Weights of a small self-supervised image encoder: arch vgg.
Rows from block 11 of a small self-supervised image encoder, named by matrix and row number. Each number is 128 + 32 x the weight over its row's rms, rounded and kept within 0 to 255. All counts start at 0. Numbers have three digits each. After the name is the row's rms in percent of the matrix's.
Before each channel's rows are labels from the 100 images, of 14976, where the channel reaches its highest value: "peak at" is the part of the image that holds the peak. Only what is clearly more common there than usual is listed. The data: numbers of one to four digits printed on busy colour backdrops.
# conv: 3x3 conv (model.blocks.11.conv.weight, 288x160x3x3, each kernel summed), inputs 54-107

peak at: top right
conv.68 100:124104118142071079111109147120113122103138088132129101087042129126089080167136129100118119144112100118095119108138108068135165124129101188125175131216147105058124

peak at: middle right; centre
conv.177 091:140101084126096104145166119118152108140118119115134130137042163138133048165122129109114101129176093111101108152109115058104140135119082129136145166175148103076165

peak at: top right
conv.61 081:109106113061150158113118083108086120126094129094063128077171092110118139107131071124064101060087122116101107154103112171080097092116090141109107106130073111148097

peak at: bottom centre; top centre
conv.215 078:151090174040180112089109088138119148122147129129132135106096105109111106179162159148143157135083139096095161106062154135118140117136128155064171165157146170110118

peak at: middle right; centre
conv.186 086:077119109157063139150128074135162183147111068171146073119201125097184118102085108088147074179167173084133103098141089141165156159167145076125096128088135085145124

peak at: middle right; centre
conv.235 099:139097148010113148103140033142172127136134093121130112139133135102114104165145132100151072127105123102141159059036136109116112121139157102121110146141113135162133

peak at: bottom right
conv.125 104:093108138160118124081094132121133090113141087087106096131062086113143139100098129103118123112068101098099150048129176086132123111101102115084133104129108146101102

peak at: bottom left
conv.220 110:102089114176148143103119094099127132098121091094067133140097051075116146045068142099116125085086102186091141089174153089113121116138121106111052092093087105129149

peak at: bottom centre
conv.14 100:094082101081118116127101125113084133092089132120113119028117109155095089169127072153092119111140147077078102126106084119114132087120086178124159095218094112082064

peak at: top centre; centre
conv.36 144:153154100110111153114167139163193094174113154105142146176135151130153099148106113121131085148178084100132104171058106161119095143121133012142074166012095117128178

peak at: middle left
conv.58 133:191080051118113140161148099188181110114131160120132158076165105145179057096101101144089115116179146098088146142131113174134136081090057076166123133087125138083150

peak at: middle right
conv.34 080:129113118180128126199055090098180099148144111073131111140128155095051144137124165108079107110140150148137165061159140118135141101113106165177138074178156128094166

peak at: middle right
conv.154 106:184067144139105127149100126159146110103127125098167146089153155127136087131128113090089141073126180104163148071148171138127120095127111114112078130119137117102138

peak at: middle right
conv.27 069:131130114115133110211101137115185128144108129131097124161173067117070133108131119126139147116121158152110123100168087151095087119116169109135162084107118133155138

peak at: bottom centre
conv.240 111:122101116149122154074110101129160104113136104071100121120099080106131112144101108074107125119126139068070135083110133105143098109117092135088132147144122110106113

peak at: middle right; middle left
conv.137 089:108120167148173146111150142118096098129158126116116144122112145188139173093118125133078128102073093146128170050144205126100128147154101120091069148137166100091111

peak at: middle left; top left
conv.159 082:102094093098141087130084134128091120087055133145072150087106081113092116117123080137124133084118120133110110165129083119092081108115143116118108097137065100133104

peak at: middle right
conv.141 100:126117143176112161169136113100191133137133103071085088154167142103064143131120139047085134127133161199182106078175128111144134125134148102131063132070140058144151

peak at: top left
conv.96 086:122137158073155138069126137128141123118115105137103160127056105168144158125122120176138120152105106033100140159088058097113114130166141164103131117178112123150151

peak at: middle right
conv.50 115:113133143165137152155062089093188112164166082055112094143145116098095126169169153057099111136121113188134125041136079122114119136142129142164163126143150087112119

peak at: centre; bottom centre
conv.196 087:126132153057128130053136166131137111127117108102187129143076149113106131187104081070145107125152106077126124117037159107127066113110095132104125157165103110097111

peak at: centre; middle left
conv.205 070:121091099079162126118144147080138157092123151128190154104086141072058118119138096117146125095130085167148074116099169088114102116124104196076154111156145088116126

peak at: top left; top centre
conv.46 086:140136198166141150052121138123150128152127104129153124144063134085146149132134108112128115105089126145124139151167163103126096131122161124087136166080177092170106

peak at: centre; top centre
conv.110 095:104098082088110149175155093093171186123134146171106133106132083145119125123099127157171124119184161154077118175140119093108151119153131166147156112180140133144169

peak at: middle left
conv.121 111:105126108145070061144124105116116099133115110154102111116076103156112065136137106126115117128132099145093077134139084092082123129120122108122157145140130100090098

peak at: top left
conv.72 109:112063063181109164117140085123165103080114119083085101151087088080069132129061125106134125122124124092068136102139151098148125103088107110060076123087124120108144

peak at: top right; top centre
conv.52 141:096147179119096123103119105119127200139131037181126063143129125086144151153133139100183107188112139108150145071109122102181151173189207126100134138122142106184094

peak at: bottom centre
conv.216 109:146114145122110101107089074139118122114138105119138091108142140121117082125158131118109089124089093146152142104078138140101135124119132028112126114000112136110122

peak at: bottom centre; centre
conv.170 093:099145164062122111085135151109125127127101134094136108130073123041074135201119069081152095143148082109113085135037149125114080119112124125100152135161112113096075

peak at: bottom right
conv.152 117:106099113187135143095091124108136107119128083058099111131085081094119134068087128068103129095080106142105133057149148092129111107120110126110077101125104095114119

peak at: top right
conv.38 081:110155140165131117139077137121094149148097176133100131123142092136075163093122116145135125171131126091063121161123102175165117114134140163148145034174081119127118

peak at: top centre
conv.188 087:108143130115118117105115139084085091144118152101115127110084109087088122116111112121127094127080053153120063163046156143100129104095135094119074144075117098123083

peak at: top right; middle right
conv.43 091:099103117113151113159120111092088096125057141090096138077138101144125100123117102145050098069120120080104075108147092150088111098107078112137111075136091095104127

peak at: top right
conv.119 108:094097115110123125096117145108108139080075114124113115115115088062079122095088088109155093116100107087097112125111140094124122099127139114096090072154082089128133

peak at: centre; middle right
conv.283 088:147105133115122145172117132140183153110152148164121121148170079120098131090116150154167135137137121149134170110121143140118150106139177149155144088186125183145161

peak at: middle left
conv.118 123:128128071127072115122160096139174087132144126128119115133124108124123034120121115097118090112129087169120077141082142126091110112070117032102129166015150111111137

peak at: bottom centre
conv.56 108:102051112185142170112168085109175128055125120072055122141099101053063121185125115070145106121124138111106116097147154117149109111122132099006095149068128103118123

peak at: middle right; centre
conv.12 089:087181180099109128106110172093136118169094093088145083155077109058108170153076093049142088129108116110122085084107132090104087141134124136127122117153110076119100

peak at: middle left
conv.10 067:121076142098129116079144095143114137047093112170134125132107106112124097189175092106182154143152102162117134108122089105151056143119177092040162146104089131135054

peak at: middle right
conv.272 071:130115127147080147201106090107212115155154120077112066136196157082028103135131136074085126144152134156179140072125131145156125107088134108176148113104147105100114

peak at: middle right
conv.181 074:135141118102106122136147162150082116134112150137137120127144126167117114116083133154121159127136112060063147128132141152120121128142103195136113092255125145072148

peak at: top centre
conv.111 121:110112149024154156106120089125141154119159108137113127103157121157132164112136138148130093118098167123125153140088120129089149107172140233114147120246123139163147

peak at: middle right
conv.227 102:108081107135117111185113102099125130083146102088118079040192126111092089088138113113068122072095162184152106092168166147123168043063099093124116122072167119104084

peak at: top right; top centre
conv.35 078:114076136104158120100140124085075102092102134109201155129088182127111096105148112146129117094121069111088143114126183092092092109133095188095122129253126102072163

peak at: bottom centre
conv.60 081:109135197111136096106131158087076140071121131115105126126071125047051133226149105109126071131080138148149089107174142128097158135116137153053158145095142118082101

peak at: top left; top centre
conv.23 112:127100158162106133037137179126131159080103127113133120119085126087089130125112100075137128106096138101135113114164170089159119097121146130031078095140108090147122

peak at: top centre; top left
conv.263 090:143079129072172151099112070140096102068138121113091144115164097122114128107177098135139141099044102143108170120130141137083070122139142172102125129195110125146124

peak at: middle left
conv.168 089:135095124085056095075103106137085175072142090172111095092126057110139090092107147132140119137088107146091122113097095096176158122150158130114135096137154139147111

peak at: middle right; centre
conv.249 121:134094054172085073221134078115139148128168122166122091115112112128093066116108168137129171131195125199106097140181138076134163120093113096165170131098177136112138

peak at: top centre
conv.90 076:087071103123139139092134080085151157102116085104112106104117107039117114162125104032160112165125105139098089052126094076160108151163120170111133146152132031116105

peak at: bottom centre
conv.42 119:111133107131175081126157172113058062133101163111114176117046124169061134152123127172099141134136108075077091185123119165084124130118080167143133126172103124064133

peak at: middle right
conv.64 128:129138137107100053130063136115108149103089107139108112123115094090101114069118119119144114141100115139118102100134129095134113128125154089104133003118065118142115

peak at: top left; bottom left
conv.123 103:063082077134120174131126041098157087085147094110081088132111096131103141142088132129158095136131126127062133150077134097096127104108138148079148144128137138141118

peak at: middle left
conv.254 095:081142131149158085145135154086059081170086136133146139152114145140148163101110119159070178115118095109123092119170150142073097154104083141123098135100079108084085

peak at: top centre
conv.175 127:148138187133128141091110141140121128149105107107169131153092180108130138172146086055132135149108139106183106127120118146170107160146157150124116170121143079135086

peak at: bottom centre
conv.70 074:129137168187141102142093202111086128128121113094160134119101110115138141073130124098081145060059121116145134118222189129103112147138109123156100100157106112102152

peak at: middle right
conv.269 062:100107154079085126175113054119160129118159128119106080105193132111047091174145119106118101178165108188156124092095099149123138103113121157164198123170136118092088

peak at: bottom centre
conv.150 081:108102126145115125103081141105137108129104101080129119094074074101120092096095101072094121085102090151082124087146141090112109104103077136114134125158126084087096

peak at: top left; top centre
conv.32 110:087147186151173119095146142068084106124143119124132151142076128134160179164196122144121115112058080144107109105168123117072120148145124141074188166126138140086090

peak at: top centre
conv.21 112:057109123102101082133124081072136129090142093154110092091135153122093091122125103123130079104120123200165068134061131110083123083096144087094120135087160109155075

peak at: bottom centre
conv.271 078:138109154134131150085085115132094135124156107130150155135086134074106100187170135106157117140108101173121123147091095159126113123130114153095219168147163163120085

peak at: top centre; top right
conv.248 096:101128126111070146148097129117137111100079108136084095130119065088078151120069098119140167067155120146081129153127136141117102097088166092122164128118112133158083

peak at: bottom centre
conv.237 116:156092100136171100136138143158107097085136156130103166078155110151096096110148123140041127035103120164129138160140161168075138071081088080113098139087146120087143

peak at: middle left; centre
conv.25 108:153113121096098065156140130159138138093128134194135105140159141146128087157171117105129151130142134148139119132129083104117111144115142156102189167203158122147099

peak at: middle left
conv.286 067:116124140134140127098091132105104096097062145137090143200111081098128176149085093119133130106139096109104134147139095159080086165110139122098125113116072149143092

peak at: top left; middle left
conv.239 077:126078118093169125101128000126108161104125090150084145092122092120138095200179126152158123162097128159111122135091030118140097143158162123121162161100073141150097

peak at: middle left; centre
conv.200 082:166110119094110148097117115168099100119134135132101143127111074163146117119057158167128172145142115092039171156093100149135115121145115220150120111255130169097155

peak at: middle right; top right
conv.183 120:148115072175107128172125099131178134112142122088079112131173050100085089095097151102113124106130121223091120102167103123114127121126134042151114103025105113129165

peak at: top centre
conv.273 095:101146190142150141100168200074122140090108116077100123140074109034102150223174097084161106148141127154151086133197129098139123149144140147031181163117118095097078

peak at: bottom centre
conv.258 086:138115093195109124148113157128159090129141101088136117130030090109095100093069146079075142077105141136100117126173160074123120118083080150111086135131164094080143

peak at: bottom centre
conv.16 094:149141209155101150084115170114141099130146091115171127168075140123134166127068120069101139070122160116148168099158214076099080132122105187096103164195164114123124

peak at: middle left
conv.53 079:106115120104087134084127084105136187115138080192132086104103054104185094108091138133173088157162147137078118102143079050162129135164158123118129116129139096171146

peak at: top centre; top left
conv.78 082:129144165126111062134117146116114157084064111156099125137089055080151127127107120118158141127136112087099122114186102091148136129122146105089163077105061137149092

peak at: bottom centre
conv.218 090:116149185128150105122136177087049119077097163123108154108085118132066165177145105177097078113105146130128086122175143164066152119117116110076130119053115123079115

peak at: top centre
conv.103 090:119115147125135102102138138111087130087071139137072141109127063113107117120143114133135097118108100176120082127153120103099136117134153054102130087038035086121155

peak at: bottom right; bottom centre
conv.199 108:126129107097136190116137084129132148094126133103041126101169066079121142160144095095108082121105128139074127147122119167127119126152101151109128145124113106140102

peak at: middle left
conv.33 080:117131110102058139095116111157094145164110110139118117104157097138140096078080128129130115176124128048077119186081043170161148136163147121173132112138085109110146

peak at: top centre
conv.136 113:143088053108145091169105145144094087098076159103122152069128133109070067105130106126056131077157126132119092179125078142085128087067066155141142090148105108083142

peak at: middle left
conv.214 082:139134167151141146115171157123179141135137138138141136144128122148135108226158128131157098147178123137153103124134149114125138150138149034096097197001137112125135

peak at: top centre
conv.11 121:137132182050104134054127147144135136142133113103169106131078167055118113169164106066142101147119110134170120133018147107156105125121146125081135178123148111143086

peak at: middle right; centre
conv.166 116:060110144088128117131097095085115102120130099121135095079139154128118089095132109128123065116105111157146100117056119140043103074095128099122148103106130117128081

peak at: middle right
conv.17 091:145117097190129106210077136117167146143129146147095136134179057126086133062112145139129169138155172153089120132196072160125122116132149147187175053149117149137120

peak at: centre; middle left
conv.124 113:130108087173092055151124123120110121132125129158123117153045132145089062102108155148149183141157050109099097151152135078125125141120137121134137116160124124115136

peak at: bottom right
conv.222 075:125104101125054118144071133152082109096171116090115099055185128130080094114095144137064138098068127171126136114126132159149161087112086183138164119223188176096113

peak at: middle right; centre
conv.19 116:090118129011120146136132123108131146114108109110146119084190151106121110089122076111128078120112134099153118133009121157079089090126136110124124102146091113147099

peak at: bottom left
conv.228 118:115091137093142179086143056108153139053156113128051140127119092094108134163151138116157078140116105153113150111111129113110121127146161142072116156118138122151140

peak at: bottom centre
conv.24 091:128086129165131107095097166111107121072115126094093136118091072102057136082087116115090129048070131151122128110170184105097104079090127120080076076123100114135112

peak at: centre
conv.99 104:162069110118098136115091071172127148094157090126176115085188115116157083141110141109143144161112165093111172062095119157180161100135130119133121134146131153093105

peak at: middle left; centre
conv.2 106:145138130203138114131126157150121135142116155173086158183119075162168159077119143203162171143143099109119139173192106152139118151149181094160115093085069178173130

peak at: middle right; centre
conv.94 122:115110076166067074170100059094149118144156079130101071128055091115106091078088146109097136102121108192101088086173144033099137124095098096145134123085178123109125

peak at: centre
conv.173 080:148097152065109135076147143118142185083117137157154108117106151042083103144165107085186128153121136155159121132055157062184123123138172163078165138143147102162108

peak at: bottom centre
conv.148 092:163134192148128126077083143127104126176152096096223125115092138100146120147156113084103121105080108160146137103144174130145102130122122130157143166113158117116098

peak at: top centre
conv.247 075:120107157114173116117131158085105151067084136108133143105108140078071127185170062104142075139117127160156053132158115120123131144150121178068149123137122059100114

peak at: top left; top centre
conv.145 086:110159152115086188092119122124118123151107099117091124145081054097120164072071127138136128122143111113054124184095093128138098127134163104151129125105114104160111

peak at: bottom centre
conv.195 095:095106104143137116133132111078111126050120134146060129107084058081069112225137125137163136136131106124094094123133079133129133112120151137093190105136077141101084

peak at: middle right; centre
conv.276 093:118099135121080139117166103115192200104134089166144069124139133072117097191123118056188108196174162138139105092110121062202155153165160150102124164144150074146111

peak at: middle right
conv.77 056:154069112148094092206091106137144134132166132148105103128194102143096098064124154144091129129144169155130132133182128146123137105149115056177137086084164121095137

peak at: top left; middle left
conv.197 077:107045116144145141132144108123098071116117107154148152076062179204171097160133105170096144103158122168118159117133125070096110098106092155115157165203146123092079

peak at: bottom centre
conv.71 086:058155176091126138083153179096124089127123129087166098127077119045097138162112109084131114146101087116119088131085170125111102117078093132091142135134126105081093

peak at: middle right; centre
conv.171 091:078138132085173158145133164092105105128070138117108153110152086152155179089102101170082136061082138080092119125164145167066121116120087147145112091124076136116136

peak at: middle right
conv.134 057:112112134086110116137134122107089114089080168132111128118134141095038118189114123127152109136155111079099138140102117146115113120135137193076154095255088148087118

peak at: bottom centre
conv.277 082:093149097161192103116165192098083048141114152072115175129088115136080143125162113130059100082073128104101085190169130190062117132094053128107114158105105105039130

peak at: middle right
conv.265 068:127141201122139126151096127121150134147129095159149126193145114135148177125124156136134133096107119124150169073161150119086132149153171096141127108109136165176127